{
  "train_examples": 48750,
  "horizontal_flip": false,
  "arch": "mlp_mixer",
  "residual_init": "none",
  "optimizer": "soap",
  "beta1": 0.95,
  "eps": 1e-08,
  "adamw_lr_other_params": 0.0026,
  "ema_decay": 0.999,
  "lr_schedule": "cosine"
}
Rows from block 4, named by matrix and row number. Each number is 128 + 24 x the weight over its row's rms, rounded and kept within 0 to 255. All counts start at 0. Numbers have three digits each. After the name is the row's rms in percent of the matrix's.
# fc1: token-mixing MLP up (model.blocks.4.mixer.f.fc1.weight, 128x144), inputs 0-143
fc1.30 081:141127088105185129121107159141123143127151088103186112146083135128075095148138126124150153149134152145143121138127144142158186141152154129110151125138131117126157148161155149163168125098098145088136178146137140146157109112120143105137144169161138118100117154152152110123098159111104101084118137162116119126096134132111137126126104129107139117139131106133185120113129122141094113157129166115181132110132109123151127074121150105145066
fc1.31 128:097093116099126135112139155128156154164145125103138125128151140129114121104119147101164109123129150117103135119112145126155063155137084173112158160104127121131130127136122091161111128148083132113149144096144072178145143135117136091164101165101192087114134103145132136124140099169065130178077118128146143156137119126132139094122161162116126111115094123132136156122137122164133116102157112133162132107077135140101094139132138120123114
fc1.32 090:164131151120160153144127159135165126138124119067114105124138127153101117127124163113097142103121088155103100080163141123074139109164111120124113102119134118154142131137139182100109161135159150124109128125121108121169156078135115114128154126086110129152157092092157126102153105156146112081148140120125103181091101131129141128161124137156107167152163141136157114176150126140149156122138137141123109151129129129131137146174142173176155
fc1.33 109:090106128103109094096130111165111105139150099110099146154097154106132135116107151101134130113139144068089161160156098139120128185131100092173142124117110107128172119066126164113136136125131147089094116181138100116133080140088161152124094164136125104169098093142112087107129096140124135089136133139127151143160150141128108156128128146133137121104122185128148119161124104109154136127112110144121138139142138117126130136097124131131073
fc1.34 101:135162153120139124129151101115121134137130145107110122103159160146111162153180146134113101050063099077116125119145105069111110141163181156163134133121134109093111099083101087116117141115126101077103107140130145126140121150101102068134148136152140125119143131144120116128160109151145122152150116155144114128161115153129128135132173167175119109125129106123080133089145122092128120132107140109128132161126120139108112134146129090119131
fc1.35 082:129145161121113143159132112117141099128120127091142136150148092151128128182161079142122121181134164181126172133145136105156082122165146159157148119155139100104137130120158131135146162145148099121116147167163133134154094115143152127157151165160160146112124093115111154160101177131105110097139122113108108112103128088116117097096120099147124105098122119093125095140111146140111121139128120139167135065117146108144095072122136130118158
fc1.36 083:124112109138142147130123124111132150166154107093140125125123108107137140103151113125143172160145128100137090118156115138142131090105060101101172140089124125135174154105095153152144153129142122150124149128158178153114151172117108165151146127095103114120117155191076149212124128118108114130099134128136105108107144138130109119133139130167128139110105165146101094122113114120116113129083130114141124166136154159125089147134091155097135
fc1.37 106:143133143112126158101144136151119133124120088134122114112107135120129133149092088139109147121125057168122161096124096129120131154133126108096093083137103102140113157124125129115117110149120116135135104129076145139105136148169139135139148152131113148123119138114150131125138129124116121155101135156119115136095136117124131155085134107113140108123124145167104102094127128110119147122137130084157054084090047070090112109111081116092073
fc1.38 082:113116162092141117127134114170118148144150156107119099141130116167136153188114085127162091119120146135076131146111140203114113125146158128128131128153121115119134164108131124122186138083116173092137117142117121120170136135179086160163117141114127137153148122134151106089122095114108136147121141151157126137090133146120142151151102112139130138162125141118088102136131184142127127094156154142117112132123096180175128144149131163153152
fc1.39 081:139126139137107136105116119150102123129107157162118125145082124118100175120146143108148142105142109127124132125125152095092118114122109142124108088108118133149124150103108086129155118101144122166105136110137112145116106139112152147156165180137135140171111146197133100199150124169099158172106084135084133152108065136129117139082138109137114100140126106085085090139118088124133120127109151111138142126130089107151154101098138116159128
fc1.40 105:121104086120183136173145152101124126146115130106149195142129138065120168159119143096122134131123104116167134140199122161153135144180127090127090160146140115128143113132118145151102152141127108121128142163078175147128143116141149149115129132148121108095121124118161138096095102085143124119125160160139120165107115168121153139102136149143114117144141131157146101088153128119123142100126090099141095145101119136077110113144113120102135
fc1.41 085:193090106168131089145112174119125093125120136119174144123095181169133126155138127136148190149207107142100143166118120130116129135076116140080160135151117139141099116126151134121130127128135117159127093103162103113100142137162159119154140081105117118111155146130148172132169114121100137143101145118132122116142112133107140179093120117107136108172120109110130140118103104149118129123155140158131125138089120105120139108129091119101136
fc1.42 093:146111134136129132128169098135100174135164110153106092126138142125138137151164118130154133144141158135136129116114085189076104111142129082101115152127130134126098101109096120142186147140120095164107100132081123131159182107160120150151163098110146136133148144122092155119152146125128182171109165143129115135147141126174157115121144139079128127103093116137143145154137139094144143133153139134128160122144116150163091158114085135167147
fc1.43 097:143106107110157147157144108141115129175121112082122136086105095148115160149165139127174158127139151180144158134119134116096128083070091113106142167162152142146116122136132138149117154130140114152113135102080134102113138115150122140156146154152128176125122155109148171147103131104099131074140139161134131161098163090134112108125104168130095138144137109122140136106128092116125125163134138157181144108092094100122144136135126089162115
fc1.44 110:105101120100121148137153130102115159160123126180110152131093088159167139147139098147121116120115138147148131170137138156093168110118154130145121127142072127168113163152102137119108154104100120141182111103115120106168095124136097133131106108098158100106112127135179177157165121143121144126131166158109126120139156120150127144156119117137126101143093138071116112138097100126071143147129102107107152154144157156151165149111150160135157
fc1.45 102:075138146147125167138086111121138087162162136129102152165135074130134162133166140133097107126154135126107092137122126143106131117149148091151141092085134115158099116113114115165156164097116164114148101121137162084128138121134079134147192077139135129101120166133136084105147168148089148092152118123124103115102148151187104129080119159152127135094143137133123094132122116148132143101124139164122143143113142125130107125118124107121119
fc1.46 081:120140160128084126143123148090097132120131126091156164176166120124145101142123132123134163153155143100109119106138097085099096122139130099109138130111123114171184162144137094100121135135104119119141154154151135113082128135128133147098116088160108104098128145100156156076139098148102133112106159135128131147115091166122123105113129127146104151138138182123125147094134087126170115185159150125149096084095102123119126116126151120071130
fc1.47 125:127135124123121124129124155179134102145140128112098174156116120117106130098169141123112142172131087099146187107094120173113068149092107159130127153114105165115168102117101157163144127184071141116139074147171099107127129134137126075139114146113125093074080117135136114121103111145113117131111147173133135109141124116116121125104130136097163107152136134091153116134129170124122120121118123145141165150151121123091125131120162123136123
fc1.48 092:109122124138133092151089078113144109097115104120140152119112168108152091114094129123122141137140116147123126114157136122100106140112152146116163151082109121124135088116118165144144147119112122107124125113134106151091124131140114104096080112132122167162108135141164110130068096169125095138089152129139097125153152105131103102155109097107129136153095164147143145167130097119159161170160157172081116096187156134141108095124150140109152
fc1.49 079:111122080149145130105125153120175114144100079138114115142133126092141114154145136164224159164154143124136147081127088117131153110119138114150142143101139127165166155121149139147114171156155202166170129116134146139165118146121137158144152132099129130122112104112127104110166119135136113156134125104130131106126165146158155172119166137144108121122112162170130114098122130121134120150108143128127107108126104172145102097122131134124084
fc1.50 115:131126148125158118107120152137144123148124104128115148116067171080134126174112089120088094146128128131142084129147087131139129156089108147110080130132125134114150125113132095124065116139178114150144140122127131104083171120125167131126134141161124116127159144138103134126132155144164090136115124092154129119103126112197110112112130130120128115128134103125104110170089102136133115124144140050129083110100082098098119139096118130130100
fc1.51 152:140143122113145119125135165132132098095139121137151109102154115140121113123073144162170098077176162096074129116134131101126141132165082106152141160159119104101149161060142112147144127143139111109121198057142156114126104146114131173134075109127176167107133105121128122089134172136093111153128114126143104130130138139127117110133136146133127126112136097161134131121142113150131117101119166150122096105101123125125116112107133162129147
fc1.52 075:099135117107155094118112126087134116115082127170098088159124100125131146129128160116138110118105159164131127136111140138122106136162129107121096127131084146156126119103151147126145128167162119162141118161116153118134148090162146142124101137104147122130153096147090107108137045100090120112092115139141134154126108092085136122155094122192156093128098108119122150136151149145141171102120112099075168123103114121123148142081112128105130
fc1.53 097:125118152117157143109109128146165126090137097145130092141138139114148115056156144136150129113115115103181109130095153129092119128170092108142112120125134154057143115173120099082123077140115141096152101155122128093176175147136120123170138101121108178078130106077120142145118113144120123123134152123110138130107161151153071149137129120135105109134131124127129128128129160138133120106091110185124114101150147133102116130097138139114124
fc1.54 078:124119102175107103157101125102156110111143104149115136087167105142103088115076147130148130119154125120129148125144164182137160134131104130142115126161143101120144130127153149142149114116145107124090121164150157168114104126105130112176143120099158141091124113099145151124147142124130119139139091090129096074130103125157178118155140081092125083096101146167113121107125126119147152126083135131108103140113168130099077139121137076106103
fc1.55 097:136133123112101164094102147197141101127128169089163157138129144086131115145122160132139133158144118119133102149139111115131110176116130126089108163095058161160136136074129129116134144137133124136123093132139164100121144141154134098116162156144097080126121138139102102150155116129174121123127136133129125126097136128140122107108158134103121126145163104143114101122114143130141091097107127106155114091103106133061121092077129084132081
fc1.56 105:085080081124126178097134091137179130143151139105114153140146114092154151141145140128102139077076149167093149130101152132159122076194159112073120142131083131142164145136123114124163134104142053147135158107129130156162120147121130079142104110130130118141128139111136108120156137110151111137147139131133109128092099146135128158144139130135127144132134157126158120136126112153139111096134117137077144142146131127122157127148148157098104
fc1.57 105:092109119134139124144142165124142100127124155120106121128150124133090082093128107159109139133120128118125135125161086136141143123115128192104172092128131102167127157119079112102142098121116184108121149132096113163158154123110119102135117163138043112118163131155101157099129126108170141151116113118130143150107140127095136132116156183136114104154132124160109150123154132081085129143137152145093107103126126104123083095093139109112105
fc1.58 087:149142109125104113093106111119119095115144087129141165173149083137147123147152094124106114171155144087096110154153157159153145138144138108126113143119138158122113117108095134119126157140107125128135123119154083087113179134131111154143109110085100082128139144112096149156119089169100098148097158164137118153108116156093119118139167157142066127136125128094124079129103095134138129131134116097079128149144143082163096138143121130113134
fc1.59 121:132167138159120153160130087131113108071107161113107143144136095114132124081143153162085092111135157111153117113104119085119153130123190129081103129138085102139171157116122111138091131119108109172123118077097136160144129113150136112091151192119064108123102148140126125168129079131128116148150129088112112109100147103126124131142120118139173090130142149129132154109122163111117114163151120131116132129107143107129129107127122136116107
fc1.60 097:095101090114178095136134102127108101105121133098186143110112158154101131170107134137141135140128058100114078131128142160118133145091114141108112139144118136128125116123165096150104135193139113117144115076129167150085162102097107112124102119130140076122146166114107138115105123120133146105158147122104127079127107102091151169142132141124127150122134104103092099145135116129146180086132155165115115144134127146118131122136107164129135
fc1.61 087:147104113098114148138182148156156159132113131086115136118137119129106145129113093129168132119093118101126150114152118094154125109152131140130129163108134123104120133106142151135099103127075139144096150129121093155159147097124135136136111179152141143156159118129136081137126135172106140113131138139119168165075104110133091087155140062112157143111108096126132131119154115106140105083102121112109113121189175128129097152196110127117135
fc1.62 092:084119157120085126121157153095145123142117152137125098143169154059107090101141157156121134172196161151143148121133135120131139153123112108098142138116151136101134168159135138166136129119151147115082119117114099100099110119148123125096092110131135127180115183158164142184160136167150105150115161147153144142164145125123151135136140119147111122127130124093121125152130123136125105074107139135111093183134137140136149123096122116124144
fc1.63 098:087118111137182062110146143099151137156123119133159090139148128125132097167103147114116105156154137129127105125136127128137137125107152147160165104130094110101112118125124128089143136123097128157145080143103106133171106093164115139115161092151105110121143135143141140134160123101138105104097097132134092127091137129139181115118161141101118149086081135109129156136135119114095136112155120078145120107134157183093104189156116159148132
fc1.64 109:095136132124141104081128117136121106154113131119122114151090114147140140121121137135126085136134091097131099123116090124112105120115146117086112094168108086098108144126159104105121129108134171111152126138129145128094172154133119170115156114117146131167133104100154138135096138123144149108116122122096104138154134114098136154074155114136145098108094124171091093132102162170137107110099119122111127075129104115058161159108099119180079
fc1.65 103:075134158133127111136140137107107104122130145124114178139132120173108126124089187130095132129167124148147169151137138139131144125151119122144152125121118134141101123096169128119125120117175129143124158159092174120188116120153095140140168130157084121148165142124165144161132123109143089146139118134139086145120127138104128178172164121121116113112137138124134115170164142139135102148123117134158117192153201139146116168141148105141135
fc1.66 120:140136121151114133129095096122104125107131155115162089159112132163140085073144155092196052136149127142113153132128110081165111201093112126091136128129143109118091192062111142102143156151098136138102141140107138119122127112137139123127091090134132115122125108096176161162145099116127143139141117144122121134090138117135121094122139151133142104147138121123115109144109133123132110113166124102135153127120151167131134128141138161132147
fc1.67 086:129171097052137100083148113113122150129166105078083116086103103100133118135119105084115100079130143137133106111162138119120083132145133159148119100139138084121098130109146089105161166157125143165113134118154111106128130135168138139131140110152153106053157152123134126144107072126158138121144126102122109132106129150139129128138150133097105114123122127100150094105138131124145121075151103114119126104139088146135149141109110136163140
fc1.68 099:112077139107135123108113138117108146141092156177140117107110118110130147102122133125174146140144116112118157126145169173166178164176167157180162118129143142155130101122128120143141139155144166151149119099131106143120093064088121103119126142122134127151113124087142110138128153174148125171157140119156131156100125135154114161135150132132138128114119088112108120112145124155139096137111111123122096182124135137132112121176084114063134
fc1.69 083:148097141108166095110148147153152139138090124093129121135124121129126083099070077103134136142118160139165134153094123108114163069082073100091129144119118105146165100116120142131156102128166124135156154102141120138112121105129068138166133114133123130118111121119153151119103130097083172115153145132089115151156128119124134129139131130127138139116117095133164165184130132146165164090120104109164120120105106129161103099117139157115137
fc1.70 122:117122096079097141108164163169099138134116111138104167084124135141130105127119151142171176076128089128145154110101124168090166111107087131123122121111158128061131156144120098118112130154106114105082166153147090080168140133138146104102129136160133111130123143156099165171150145129105130105125153084150119120135103093165115142118129113129122123114124148132107107104108139163136084110116123149147120098101105104125125124130121115111089
fc1.71 083:136139157131113145151116119104117138160145132094132148159156142113163130107149100116157177143159102142087093145106129093142165130119095078123183103123130149110109101085083120107083092128128107081167173138091130077097141125161136121148149136129132108192128138149147129168102136140158097127141128153130121126132126093130121106119106125156111119110111099123113123130112135118188143174146151142116127152139120115108138122131135110129062
fc1.72 101:106131126095139138099156116100131125135115157135164072128126163108160120102154142087086139125066109167128066089098106136161105128139153102117101096138139151114137110151138102118155111087139158135143121078152098129112137118116123181153142123140164108074141126151123084142102111097100155167147131109144130119115107132123138124108102148137146133132126135067107100115118089145109098105130133109131124101138129132081139153109149155098100
fc1.73 084:138154176136104141116095131132137150159093139119103124123090129171102150145128150112144120177116115104081119145093146177136114146106137120083126126104130149147113097080104094136102126086145138156154089137113156143112121094143105095087140160117090116173131147153102095145129096129157130118155141123125122135118128161113137150106083108132112135161132126122074095110137157152154109128147110143108091096094116139152081091092117089117135
fc1.74 105:106108105138120105141093152165139173176154102112130103120143133129142135139143108144123092147127107136170128114138106148111142022179149137122121110118148119114156083173120121122116094145134161116115170068128169103128133125153117116135143091121133141142094103144170131140083111152119073100152127150111140133099124116151142149111123124170149109137101117114128138101094148156149106124106109147152106098116084159141130141136122116137122